config = dict(
    dataset='short pieces for a synthesised band: melody, chords, bass and drums',
    n_mels=80,
    head_dim=48,
    parallel_block=False,
    subsampling=4,
    positions='learned',
    pooling='class_token',
    residual_init='scaled_by_depth',
    decay_fraction=0.2,
    final_lr_fraction=0,
    weight_decay=0.08,
    adamw_weight_decay_other_params=0.05,
)
Rows from block 9, named by matrix and row number. Rows with one number belong to one attention dimension. Each number is 128 + 32 x the weight over its row's rms, rounded and kept within 0 to 255. All counts start at 0. Numbers have three digits each. After the name is the row's rms in percent of the matrix's.
# v: attention value (model.blocks.9.attn.v.weight, 240x256), inputs 172-255
# proj: attention output (model.blocks.9.attn.proj.weight, 256x240, transposed), outputs 172-255
v.139 094:152123159143099122143150128094116089093101187171117152167125179067129145170099107102130141159089132161154154152102095149188162152092101155138081175166161145102163113136138183166074178107154084216136140177184125041148125109113086154164152127176133119126
proj.139 110:063041120110115140105090142143127228105122073118169117135128166174165129109147138081163114152116155156149100140153150130138107129130153088111115156084082140162178131114114091075145058113165122085132134134109147068151065138131126131093120133150109174139
v.140 095:138175141147211128085060106113150086149128140178051177176121158144117173139178102139161089089137201153155149107154147143082115138129167174152125122127086142089091145131136142108178092155146108127131112130146200149087137180172158119109166133173147122124
proj.140 100:094124125100094198104165134109130177152095116156151146202132128134139196116119168108159188105114170127150169112094140103146048141142079163124121175073141142193157137151067129177138128152127149088133191142133102090187124113094124105125096158144184198105
v.141 089:153113123121211087138118160103118136148080090073070115160131099142112148116106064108115118137175155122143125125116115113127106107140144173177139080088136086112138099111126054132115156114136133068159125140183129131062177139131112096114203119167094116127
proj.141 095:085121133155091114112117115141168106158144186150136102118127130124071156069169165117193145075093079079142145127178141103142129133096079144128156169147150188090153161155113142107130098158112093158188104144114077090117091104038097149007146120106217061137
v.142 106:128116078181168119057136150124192078152143116138112098154096117131115161144185099075101127123143072124108114110134123098144127078113133155154116132144101106121169086124138130154157104149126134115105138081110096122149086170109104115141253157144112132088
proj.142 113:199073148138133161199162134117095157064141147169068148095141145130147098142124115102171159075112151093163129100114122112112117171087094152119113077117083088157072167105138096115138159101101074122102161132101255161136206066176101123103098132117118155149
v.143 097:106117119171110110114156112129089130060072104064119193116120093171087180138155099094145120141106131101150094120173125142093082073131123140106116121121120145066170203087106112147156183158175130128123155091096103101109173132166169100173121138122094129124
proj.143 103:100089083121079145142101111160124104163155130111121086104162120116102131117066132159068081098117071106145126121123143094133119089078122138152117106152087173095098023177222152092135116114135159081188147124111086102186088083123128078138115158135117085147
v.144 089:119108135176119106098175090116130107102099087125119159144105125131184100062073119163111065173133093054130156139132155151098070105120150135135143148134131145119120080157114135150093138130152166109122128175208178125109125151083081174100168104148115118101
proj.144 093:125098089152136117131091118138133174148131111188139088158118115132043101088123139140094143127122190133073093095156105170155126116100150055105132117115177102124078173121149130074119120130066159087146117078072112188084095107153098103131086137130104062188
v.145 087:138175146163123094132153145100119098106090142151145085150156124180171043178133113171194139122150194090113130154146157095110128135119158148123124146164130162180123166151101099116143160136128120144117177162073172143149168132111130098152097076091185098159
proj.145 095:123092111131173107081192155194130116164097160165098113163161174124090145108146155097151135107166102122150139201107120166144179112098186084164106133103114145132169080129099148065097112135138147140114100093160169144155077154163097158084168084189146183103
v.146 088:161123185061125126186101128109078103185129168115158139158141174136160130119082141138118154099157142183130057104174071174134076124118113105153158140149092123170130111179131138142123130141126084148086190135184084127109188150143141136167160131162174130165
proj.146 099:085150154147126137027164083155146126114153136111063130110129160110168150107169096146157106173132116109187138120089186110105082154163170202158150120142119131132134162147109156154090195163154171129153161146120124126188108155108098108114126102147113107108
v.147 090:155122105175078076155169163078108143127113096159164142197121131118112154163056132080186139156089123127125162073139109096132118118151126065120158116092092125107127138167161123183106118147119132114048169112168087180094188098127036115186120097077124098202
proj.147 094:142081125090052155160107177140139077169121126113072133048112156148143164083127173057071116112177092181165132120080095130154108135105085187166105146112074103176134149104107106103128184104169143184147114132088166140153101104131146169085162056145155112101
v.148 092:125152072149135116127130189157106162097088101107185098082125164114191147086090077123143113169104142109100170099100159113065153154110180146129150186127132123202136119069134089138137188145119117121159108073079148111096159138110107147085095089161137132097
proj.148 096:129140136124143188107105114173143091164155115057133075172059059173080193169133177075130128186178062147156087125155158135197131120127091134083106130129104144134159119128187115109130061142155153175129176156152150146145140150150124119147132176144077107123
v.149 090:124085113146110160106140126178153128112096158177112151139123073129161073161059185122139135102114137132097184144145144134144111138117106111126095108147140120156103144159132166196137180091123109169097142109120136105104151153188160117202110131196135099126
proj.149 090:127186124169132084067137114105112128138100149119122130136123151090119156063171081131128099106108110135138141140124110173158121124183135152115127145151127180152209132115131178109182098180143143094098170175127159127146112139119118140139125157077165199118
v.150 089:092140118145168112125102131094121191107151175150156103169144121112187105088164167135135124084045189112143086135115087108149139141140114154163116151090106098079124158126084178215108058106098110110163103183157125141064094164162194165091083143129099159109
proj.150 091:097168132094207153121151120076099136158162149170146105084138153190120079218132120168114182097145143084178147138140098155146157143122150086040113125112099150102104121165122095064107153102142109189143153049082103117153125169089119051152094098136136159122
v.151 091:126145111099084125100119162135103144129061105126189137111172159113075094121149128112149126087150158073117094081156097137121060117150164126157064134139066159159150177150147118159146094077123123105125169192164162138097133103061126155138107133101175119069
proj.151 093:121064154072159150072159127127119086187180122122091117105093169120175102113117096154164121164114127113072109083163136137133153135130092127141143100135126112102143109084142185094101130123138124116140139141161125137078155124157093114117107070167105057120
v.152 094:115117176166129132079179141093191165134131111150081125138069145147172130126101091144123129135121065163159209100082181145142163128102118151110085114114093101105060069097108084073112164125180128112162102100132176156113138176155142165175137145137165132172
proj.152 093:177201073101104137146067117119154141110102073090152103167155081140086134100182186098166124129140141146130081112204137119147095206105103144147130097120150110185174156129134174158106092165088161145063120107135105116150129137145194161203102150120102143102
v.153 094:104089113147103170127112089107108145151137136107173080127125117133182163137138180137105164104180167092146159188128149226187155116129075120138090138158106151165124102098065130113127159117095104091118150140166150113134104146189146106147146149131156161120
proj.153 088:171185103194121154117182155110122063116110143099048137142100122138117113114071169070149156148092140141107111079073143048096121205135127131109127120104137137114153143095081142126097095163073061113087154133059155098082205096105123154120089116130153143124
v.154 095:106120215131160128169126141131147172084116180111137119141145083096152140112153099145091156155160119117148101154081081117155110154158188136105184123138133119123145121078200094202118133110132190110103139186139176094163099096100149101136130150129147110118
proj.154 095:064093081124119130114190175142136122130091061061124143161057167164181064090125083099126065128088176136123099117119128112110150164109116130105134101143115111090156088123086146121137127120111075128181138134090090090138159106128122164159139137158173135120
v.155 094:079115184141082156120181190137131134145139134110108136142137094105161111174076136204116149088088110130106115152097171139136138138116174129127129161118092110162128125171139151065108144145089140133170157092133128126130107108135090195135103112086111188126
proj.155 097:144096123135147092150141141149091131135133113119041138114117151102089102151147116132129116138069111167117231141130123103144138151141117128094147098078157190066156125146149146144085138151201110117095126150128137056184202121148180109126141112156160128115
v.156 092:115149168135103139135158128144100136113150092229142034138116100150099150110100098122116103144172155106079102102129151169100068078158148091117114118146130119107207079127098156129117128041171113125122154070184126129166095142116152108083122114143074132110
proj.156 096:168141127122086112084179086060107127140072120111131245171103125156128088145102127112147125092119167133125137131091131090161145163114116116083143165104172131147098149100112135149148121169142150144066034145123062146119123130196118121114164146165207122132
v.157 090:121073168124161115185188170098128123136121151140138114153101122073078118110101108141110076136140174094143115125165122130132106116080180130154154057150098150098079099070148186100062178100116186166151116121104162166096100151084157132200148113160139125189
proj.157 094:087180133113115090077128106116149123108132094149161143096178139138122098138120163150155104111054138125158144148152108080148184142150125147178112190137131068153126157163144092107164119155145140122163083108100095114129133154114167093129141179133103087070
v.158 080:175182184173111097150116141149118173158057172131192137102123091096148146176101087079163114150107075176118093147114093128092114148119113138131126126153107180139122150088076125134115097184120134086129026161122092147159105154163160117079069059119129141136
proj.158 086:097098124132125166161159116079136139116136158158079093207133117179160139149170134123093171059133151110115132128154163141149196153105113137143059158064108125100146096178103173079118176130108120160161218110166112143086117113081066165148104088082106154092
v.159 089:156116144150086125073120100116140101127161145102126098101136132127196080097112112138167146184128110166151174143050086149128122158095166126143102134151159122209157121140119150136138148114131134121078088148106109093107104182131190074172132129085122157133
proj.159 085:088105107094155107102133158112154123160103105112135119185119141140131118108174148061108142098110097051097128087139099072156117119139157133110123095086087134068125133125089068143164151136152189096123173143075092123123096066129114130143094177117134050145
v.160 091:161102076150127186130149097100152086102146115130071110107192106140120120115124093103109162182120165107139086158137119168091136124098149104096099125086104174093119131135080145179092126154195139095124139113119180138160155116081073106137128110070136138128
proj.160 093:111103152148116085171162140192152135116127145183122191155124156197177128158126119122105072125165160164100174139122135064146165119129169099100133139190106139157158154101134147121156107107096113165083069155102159115128125128113125157116118115139138116139
v.161 095:098120115147129120147134084098157142145101081107125162099115125146052162101141039136101149137088173122114166163108146093156090169100153148096183101186085168153097143105142146073102162140112115177162140135117082140127094106119140142155187120166116143110
proj.161 096:141222097132155090114119078145143121108107090133125115150114074126093091101094165138133096108128052161144130142169113154160132049138145130138141136137162142155101102167108073136187141112134103126173071133136152135139157128094157121132122119128155184114
v.162 088:100117209121094134077144175124119145110069130159168092123140127109139082184111146159106096133171140118188152149151120131132114176070105097126143150117164120079117118095152148137099117168149095130147099115151166109144112096179137118131168112090038179175
proj.162 091:191179098111143152104078098066177160155146155117138093054133086135145147099170115108087170073092172165105157131128135117121151130197144095105136174111103148129177164085104067078109161079168119106136177111094094155039076132073133141098058164102175040164
v.163 089:096073092143128155139128145118143147156185125180116107098106157134072162103149175145113130158065187085102064170149202166058080113112117113155093150144112148143153137126148172138154123112124134123105110115192206108158103143079165140101134102148186089065
proj.163 089:112124152188130101107129104135127100121092106127161141169128171144145086111089133118117109090137132181136139060118161165160132123120142053064196149158174105142114130191127115163167106165144165146143123162054122089061189097129095101142115133187143133197
v.164 090:154105069114078173079177120168170144098135105116157144167123098126150086096156123147083138146146135163119185103142152124117088141151107155087132140109122100089117114137077087144172135183115134113105120136066155106121106141157113153108131088080189170106
proj.164 091:141179152110121119157114123124153093096062111156101069114088129097124142122180150092171055144121118115096147089088073122090205151124127094149174047139138127158170119115122120128084132163135070145095112111164062181130117165116142110106105163132175125098
v.165 095:142105150121113138193210150151157171120140081098099144149094072166095169160148148104099104101131170142090078128162145138166176145095118198121126148112099130135129130131129161150148112097159128078163182124116082099122190150140152157120138189103149083077
proj.165 094:160125127147161142150078116148135099097096147124103117061112099094165149102129083105140138126124097152119150173145114110054082118203142074169162155125117055163119166145103150130081121128202101132140127171117152157163135125121135149128086111164106189135
v.166 091:062140093142162147147126112100140178144138132132164159144139134124054157099099160147040135079131114096088079091110110157168111056168152118167112103067098132082149134105169122097111134092136121168187094122116137111114136117163136104145079154112066125144
proj.166 095:141098120123180157138131160148140105166139111181187180109193156134132086152107097124158142113083132139136196158125189121127146131166149155173154138176177146195089117192195118140138146127205147114165097123103076156106117179191110080133139158155170133123
v.167 095:196137167141078190145137180212135092108120110181163133091177116100121134171092086170115157109121124162157129139087146144109128131111150122112161143119103163160130115155127108136096114110124082146074071119143152106181109144107095084085163062130094140127
proj.167 093:076103119139101055176120109120174120169153197129129153110063082145146120070146147083137159154136147137099145162178098126162104102140128077144114150094099125088121107092100140090164164181186155147173139129154082142094113071086165133112175139138102136179
v.168 094:113100097147089122111132127121136125169108107097112166153146110125103126113147169139126110140138123170133090110117111165133134116104093094157089120110178130163103109167136104169149179143152156197151106069204120137070143183124104165182157144144116105168
proj.168 091:154104111113130202156143108082166128121132136110155176097160151197148122174121100085134139143139145170150158153119164069076093158190139118172191111106117153134165154142133162146079183162113145136133074147143137150166133167169141111082145156148142142100
v.169 086:176084101147118106090130135147144076156141163146167075153091125168147114138107108109126194091134143169138043101141117107118126179123138069083126117108123102130117120126125123148140069135159152101034197114138148145123109121130130093172190148094124086144
proj.169 091:105143136164103124133148143159157110139133097152101195144103129143141062132099121127130019141141099107122196148158169094148127118152140157135137122191165128130101154095136123166121138122130138179183076187136130118174123137108120132116078168146151099111
v.170 093:149083156090149173085157072152119148110153102112187129106096122109063106110168098045099138148126118104121099099119158140130091164175122120103145160163120147126135159118127123111100140170125085157146156186164114109161102134091151129135077163163137109130
proj.170 095:139148102118122094123151180126099103068101133132173108120104103108113168119116084160157097147131143159076088100121114149104135100117092155151169128155152047133136104145070125165197118135153164119142124087162071133118185143102092055129190138159085085147
v.171 090:177137181121112142056120136130129103121110159120113166111133102178095081107145145136116152067201106100093056091157109121130134113084113138144125189126145174131083155155135153144188156183127110149110072117152132123128080170114129142111186161143118068110
proj.171 097:109104114100099115170110131153159125158134140167133126153138136075167118139106073144140070198105160212141090156117067126099120136135125148168153103142091148085159120151102110087158144127086167104142126119181140156098136172153118161132150077143090151143
v.172 097:134129135151135201082080177192186139073096159099113091191087114119105188080143145144174157162115142123084132131106115147121138038166164114110107131121114101084103113066151117116144112067087145184097159140099121123127123144143191058142124142140124090127
proj.172 094:086119110126137065165189159130070089167170134092183107139136065148133128138079136113161116077116115120146092074110121115158144155123122146124122158165152167194160094135139124106129061158129069057115105085115123140127162093175171117103119182131151112107
v.173 091:120130151156145089136075077093155157119136166161083163127146156076117128154188117136113112106078122119121160130109140091126141173127191104123155067154118111107155077083086096120107237107071115123105157073151122148101142113133067186140087066194146104145
proj.173 088:132182141136119139162147072139085130128119183121163094145191128113123137157084171176149120152139124123141155143137148174144118140089152112118093169143157201101167148171134175127171163141148091112146160094103151131137055122135178098116200132078136165097
v.174 094:167156125187167093178141157114131127117138109137155153125015140147169220142129086119107163136117084111136114159112133146149060069197155081138134148152066174091099112112083154181128115153151124090116123120130156096093148170096183152122117145137188140133
proj.174 098:114156100134153132098113105152174135111091137149137083122137107121109062139107107097147104133127144085185099154159160146178099231135098123149144143146168063165138115156096173063163111170090194106162082096120140116174145138168098132120138129117164146092